config.yaml
model: "image VAE"
dataset: "short English words printed on busy colour backdrops"
train_examples: 22605
image_size: 64
crop_scale_min: 0.8
horizontal_flip: false
translate: 0.06
bottleneck: "kl"
downsampling_factor: 8
encoder_arch: "caformer"
encoder_norm: "layernorm"
encoder_norm_position: "pre"
encoder_activation: "gelu"
encoder_mlp_ratio: 2
encoder_head_dim: 64
encoder_fused_qkv: false
encoder_qk_norm: false
encoder_layer_scale_init: 1.0
encoder_parallel_block: false
encoder_inner_norm: true
encoder_moe: "top_k"
encoder_num_experts: 16
encoder_moe_every: 2
encoder_expert_mlp_ratio: 0.5
encoder_experts_per_token: 2
encoder_shared_expert: true
encoder_patch_size: [4, 4]
encoder_conv_stem: false
encoder_depths: [8, 8]
encoder_widths: [48, 96]
encoder_kernel_size: 5
loss: "l1"
latent_channels: 32
decoder_norm: "groupnorm"
decoder_activation: "gelu"
decoder_weight_standardization: false
decoder_channel_attention: "se"
decoder_widths: [48, 96, 192, 192]
decoder_blocks_per_level: 2
decoder_block: "basic"
decoder_attention: false
decoder_upsampling: "nearest_conv"
kl_weight: 0.001
residual_init: "none"
optimizer: "soap"
beta2: 0.95
learning_rate: 0.0036
beta1: 0.9
shampoo_beta: 0.95
eps: 1e-08
precondition_frequency: 16
max_precond_dim: 1024
one_sided: false
adamw_lr_other_params: 0.0014
ema_decay: 0.999
max_steps: 5500
batch_size: 48
epochs: 11.7
lr_schedule: "cosine"
final_lr_fraction: 0
warmup_steps: 110
weight_decay: 0.2
adamw_weight_decay_other_params: 0.05
Rows from block 10 of the encoder of a small image VAE, named by matrix and row number. Rows with one number belong to one neuron. Each number is 128 + 32 x the weight over its row's rms, rounded and kept within 0 to 255. All counts start at 0. Numbers have three digits each.
After each neuron's rows are labels from the 100 images, of 14976, where the neuron reaches its highest value: "top examples" is what is common among them. Only what is clearly more common there than usual is listed. The data: short English words printed on busy colour backdrops. In brackets: how many of the 100.
# fc1: MLP up (encoder.blocks.10.mlp.fc1.weight, 192x96), inputs 0-95
# fc2: MLP down (encoder.blocks.10.mlp.fc2.weight, 96x192, transposed), outputs 0-95

fc1.179:127131088058121100133146082138132131086107086067162150120133113091180167171164121198094081136095152071151116155086107148139114122097064127136129088101095108087147096138098129124133194125135142097123164141093124075129112171074075108159132146130123149130125127112033159062159154117112111163
fc2.179:106144163129087187102145170094061147137104159116135094125128135152094150082116119108126157141127103138152118119147137077096103001116118132156136110137132148150095108100078108137127083080135066140148119074158178131105140069149153129177126125080094093098127130111140129103054071094087092097
top examples: black ink (34)

fc1.186:125100086126088118079142106150126131116098112139180130109166137142140118164135075143103093115172167152167115113165190103155129122119195108128101171185129104218107149174138148154106148106123127163113115099123160189134123190136148088232100158153177151129118090127126173065166103136111102126
fc2.186:135147154119154101131137138134156124068163180055119120114075167110116140132128174145079170157106122151118150161117103120091145049182060183194134153084122146092179143119099109108151144110142127142116146099111081077172130157037110143060128142158128136120159128157132147201102129133140113141
top examples: bold (71); red ink (38)

fc1.65:148122126114166150169148117105127162101141117130104139080167182104140166172093136125050090154162114106137127150131120088076122089125090119112140133158113104160152106104108098141159157152140114162121148075143155036126145126042097075156098164203177164169117115156097081097139177150158123079
fc2.65:098119084122094101093085163171171128095113131175118130169117119175149144076137086097209126125149159147114104121139135184193161242111148094107151164138121148103108133169138169147119104149124151128107161096100108179065111124167124154117148103119069091077149128098137143166149086096115152161
top examples: orange ink (72)

fc1.96:140132120063184125113135151150140130133069166158086169144171093108111111123241125133148140121145115093111120141129149035143084105119136188132168114086132132150144109149118157116165152123066104098170081131071120116095144090162136109073113092132119141119178117125141145122111054074152086144
fc2.96:103122118166103095123076149030145125131151143098098111131093121106198123146096116124108103137135087227139095090110128173112124100090091091100114126142101113103148090151139139167106066100180141181081116139172152114201143172138084149137140132114068107124107129106087112127151165120100169078
top examples: orange ink (25)

fc1.44:136108174142145110163140085130124148147174137109131114151140128152164127115141140160153150093181133085144107168172119142130130133128122117175184127156069104063201134136111131178155141053132136136172138080114094151105134075131116111026148157127108116132207071073090149133118123121171080174
fc2.44:114129122074135107097121137129113161146108148143131111128111144164092137113139055104124123121151158130158118115103168103105193190133136128141118143143129099132094143120165170164103107130169115070176101137125135139049131110255105147127088073167089146149138126107143113074092104076110125213
top examples: white ink (36)

fc1.71:121189139133118084187160135148113150125093135124132155130158105152145141143147140163160151159179082064166095117172140162158131137136109155121133054143117106158097103172113089132119162147149132085097139142167194107135121093132108160208158121129104180211131142134117127067179197188112125159
fc2.71:136115130132128157097103134130168155141157175146153151124146131156153175157140141144126145145136221212147192161106132139100186186213102164100150187153172136131170122143170197138132145154145152149178108136137127154186155152053135145165118149086124131130121137181107127152097126142125175144
top examples: yellow ink (25)

fc1.84:163071110107065095138119126111140099076139162131144157161111148143126147124073157098111124134139160108121116129077077136180126094083099117133157097092135110071126119077101099161081163106138149104160155086174115142097152138152106120153113129135115170112178110155128158000142159165122088101
fc2.84:131120147112157129141117104089104138129128098077142132131137108151148097085152111123110129151119144047124133085141166122096160139178118132086102156158123152132125097134098195053120093120145144182101112153112148133182108092096093112128184134046100087135064073108098092195120073046107158124
top examples: black ink (48)

fc1.149:102110147172112194104084145134077183133159156093167096124095083143154117083095108085120074111152094159115125153133161158106095084139151138094103190103062147117148089128145121074108125161154124166130107186140163104132198190143151156080108120107093096071126126136101124172135073073134144140
fc2.149:141157105129114136079132113117186158113111094108169145122151158115133106148158151091154151141142186109151122135107123118130144114151105143025134165125092167121115153101087052082094141180138075144166152171166102076073133102231146107097088087093123144140121087080123126078127088125121121150
top examples: bold (74); black ink (41)

fc1.188:116154133122120099117159111126166137115072147094189104050172116132134096150115128130164118104176119086096092111175166139120096163140141158125127057196087074156131083167143131095099173106194142104076112124122104127150089138093126153166156101083075152190099205105170122105148117135126142140
fc2.188:105118092144160126107104072133110093120152090101092165164078116113143182164117089110086153149085102118128145187087132160141125086062068087091137146081225106077094135085153102117140093139071123136168158149133181113112134075121114146110090143131170103069115099143146129126102166127121090089
top examples: green ink (25)

fc1.154:110128111076131137112119128113135101080123156113135162117162133176096111170213088104104131160137100089098189108131150075123109112097041145147167142184155147145193094172163203111150107128127148127137091109178196119126118111136113170169112143083106101125084107150167130062146087109140129149
fc2.154:163137107171136043162178145122132133118126151143089130166140144127191145110097116159139148120155180135164090146118115197168172217134212097133160138113137159119079127088099079124122147153156161127108156121106136127125164162209167098085150084162112165151140113124117140125176122109123159071
top examples: yellow ink (28)

fc1.151:101156142152200156114180148132152155113083120134113147137160124083143118204073124144141178122098070108069109134157131149086120120118108150124153096153107104105081142162152043106173131195116143135108101116203184095124133140044154089140095125129107133195139168140122121150124151156146094122
fc2.151:142108123076120101096111116074103069144155152216164085111113102140115125084122137150088111145156213121189137117129129133138107127153140103120149130137160156149147125099093229145100086111137086106133177091103042201159113091158122147139194154142134144097092104150137119114139094136123157137
top examples: white ink (56)

fc1.26:158156194126097180220144096197167117120116175113135177085093118109149162108207177113120138161148161120101150155130140146139140174131126191122161143084120112117135099144147143144128168160123151087155112169062120127115146081149100155130170082099108163111142136169202115125135170170144153150
fc2.26:093099103106150115081077136064102124106095049132108122134118137141162152149087091138116159114125098152160086107137145140153203033109074118103105094138161116124105173127137121134158091141116102158138179146182181150147096086249140140160134129168142137158116136094127136088118115128122110139
top examples: green ink (87)

fc1.175:106141125091119063112070139090087109131133096164083158145102109105124150086122143096097078120115062074142174089118100109115130052094009103109133150098135143113141095132076121136115113101139133089118124079122135066108116106091091125113111173133130103117131085124094083060127090121136137082
fc2.175:147128094118180177126190105119051124096123149142135109108126110115156118165093082145130098080140195177117111154122131145103079138070163118162118118100148078111056147094197171138121101155106081115103085175119140136107150137086129103063076147209122139105122115147095143149107141140099091165
top examples: yellow ink (26)

fc1.46:099103120102125073125127093104122062089090130096150165145115134141123089138055127143102100118085086114118154142081124142107189140121084089085081085178144085139176139123088099173113157151139174127107154107183151098096142164123116075180127072107158152147164092121085109028143153127123124124
fc2.46:132073087148069177089132132111159173109140148156161123122137132166151149099128127114181119130142127170115066091165100114160118018151167160160162115078102147144104108122178119128126071127137145175163130161112141142215146094148137169119094145162084101128089142158146092141152101134103061165
top examples: orange ink (27)

fc1.43:149149143155177085145163148199178165142066121166083181136174097130129126157114132129174143148145089122106108126151116094129114160155129128114146125134105114145101106185145059125135152154094123053141092134160179138113175126100118087153100126176078185204164180129113101141146191167161106143
fc2.43:084067118120149156104079121066099114088145110107148113112163149128138124109156148124112127139108193141112138162124137157169102016056097130143123130141151142134148137099132144137147090131170131161111187113133131120136107057208190156149189129144090089078085112137147175089119085095111122118
top examples: green ink (56); teal ink (29)

fc1.180:203100149105195155141174127131153046123163104135153106144184127179140130150138135129047134147112174145109122137087117082146098063122143172142156098142112135105153089121156119089092147140176121093159092116165120146096138112136126150133157173136101166130091160168191163061169091091133159097
fc2.180:117108129124061093151079112124126142119058165121140146136093146119150135107138126124186139117112044176107146081161128130160223209170108120093112136139125145129167165147130139167160093159109154123089128125121163112160150173214123128153127055103103102126146066075101131120109139120119100154
top examples: orange ink (44); red ink (26)

fc1.48:119144176169141158109117126111196096129106137090172112084103110110112145139116077138098170122135113128129105151111162127151120165127130167112181129152211155085129089162166127055093127162136125186057096152135090200100113171143157155185123084117115121120118140139155179105117088094182124059
fc2.48:081137130068141122117134115151119136102126137159151132132143145103174101132140140139105133121138163180168126129132148119079152080129154115196122135158120122136114174140096184171194090198129188098215128135112165103131162128188181109101142097255143129157149121126122126121113166131147151169
top examples: green ink (30)

fc1.110:101124078103078084141072103141105130110171129050143141113081134098161134139097118147075122097139108139168136105137132181124136101078081121147135114147148123058148100154099147146129134134140132178105168095154139138135104134143078172141079151095161130134122048110056160020160152133106095150
fc2.110:165141108155175109095177126167153119144074098159123130170171085174091102071140162147140174155140193069069106105123081116160135183141119104081124100076094103183096156130156067133124128147131109095112073136092101128162135107095173095123166110098104096144125155130157079195143097134103142135
top examples: orange ink (25)

fc1.2:068124091063126145103133115162128123130070128175121119090235130107109106133140113074198128075142106138143122121116134079146120124186187141116116072144074118174114087167120103180132110157120132095113089093122063158124156155155115128115134049096103139153164118141122123082160120085122130099
fc2.2:216133139143127068143138136072153115159144134128145169127035101121115131174107137125102159197136138128112089104141124125097088072055072095112168138131170109099133127084159120080104125085126098141145170156161186108136123073152098158155095185184103147143095137156128136161104112146123085141
top examples: orange ink (32)

fc1.47:064138089095108097127109113136120105127119094102082117150111078100096113093078114109137137093107089071116106095145088158138096134106027146116142112121091120084064106135117089067121097130107153097126132114151173133100111070095123149101125137035085090165090097116098108053119129124091101141
fc2.47:187116125162134106144161099109072108112128165159115129083140133160136121164155137130121127178125111109149102154128130135183102092094151102098099100117181116165108113106128185158104137081144074102150109119119084073136107116186093069145105095255118141132121168133120142195130122147129127103
top examples: yellow ink (25)

fc1.103:153144129154150176158180169184165090170116123162148120051167118148088112117149134116133126148089160116103200162155139090138139133106080076108144121120160164088131098153130160101105103117073150158170125106140117078164134141186120128053123112110102137092086165108136062152146130102048076134
fc2.103:199121103100097068170104127111101153115155143114087103159154152086134057138110136174161106119121166140164105115137121170180142230153141149090150113074158115122106118124128075097102133147161095154060182130106108124163089137103170132123118104034175151129143141160162113110151129172120138137
top examples: black ink (39)

fc1.24:114116153145132148095137109130089149080128145111201183118111106171168106087078111078144068119110129081105096158074098130095108068111174087088121145130121140167105126054126094101059127131132169148133113131132151101078161139111120156136131102165136114029101103173153102139079116100152174149
fc2.24:089138111134153128179128123180104137123098074107119165117174113122075137142104085116102147155144110148132113131158143130233177091189100135104137120127130143118114091112112158083117071096149143112104142137116130108182115145153148132044149102185129150151140105115129119091136129030105094033
top examples: bold (73); black ink (28)

fc1.5:149131122050078113184152099144183126099109130157142121111122084145144180120171114095125098074122141110111129115111110107159126109102091160154126112101098116085149076141049126125167136096163117034120144116092094136090082093097079138123152102092028150140124157117075144097130165111119107163
fc2.5:121107093158124148099076143083112132172141081145094141151127147074172156140129146136099117163164164073118102090141134165149062199077077117034159146108131094097086093135201136126120105126108140176115130135108085085168137137157103118106125123100134093076101142108132098114148112093071125062
top examples: black ink (32)

fc1.80:205142147137150097130181167123145099073098152107097140159139097125170133165134177177147129157111142159153148162119120129111126074101093155165118082148144105113185109157160109200154172102157133111123145095174181140062168139110143102167107130164172177143187123119053182142145113172128127162
fc2.80:055104098134166143140086078108135101148151147077147157139133190114149119106141104154113093105096135156122141106132161145137128155161128111070137179121128157116110136145116198100114056162114186148144098171119162157232124134161077145123148122109112106101100079100152075051114185126140136093
top examples: yellow ink (30)

fc1.121:143110118091138120152116126068096126069101137154091154101122129137148159094146110112115097176133153014131136103106094131095092078123064096094113140068131137124095100063102129101095111131103129089109065149092120097103159113113089082135112111151113128046077079145091117151114069100134156104
fc2.121:084109136124096163029094120108121135123130079147138116132142103132105102136111131093136104106083077185108197132107148104159182039119141179167117102099134117120134133143102153151148142152121130099124158095157149154135091186012194142139142158058110112162121147121156117119118108149150114125
top examples: yellow ink (25)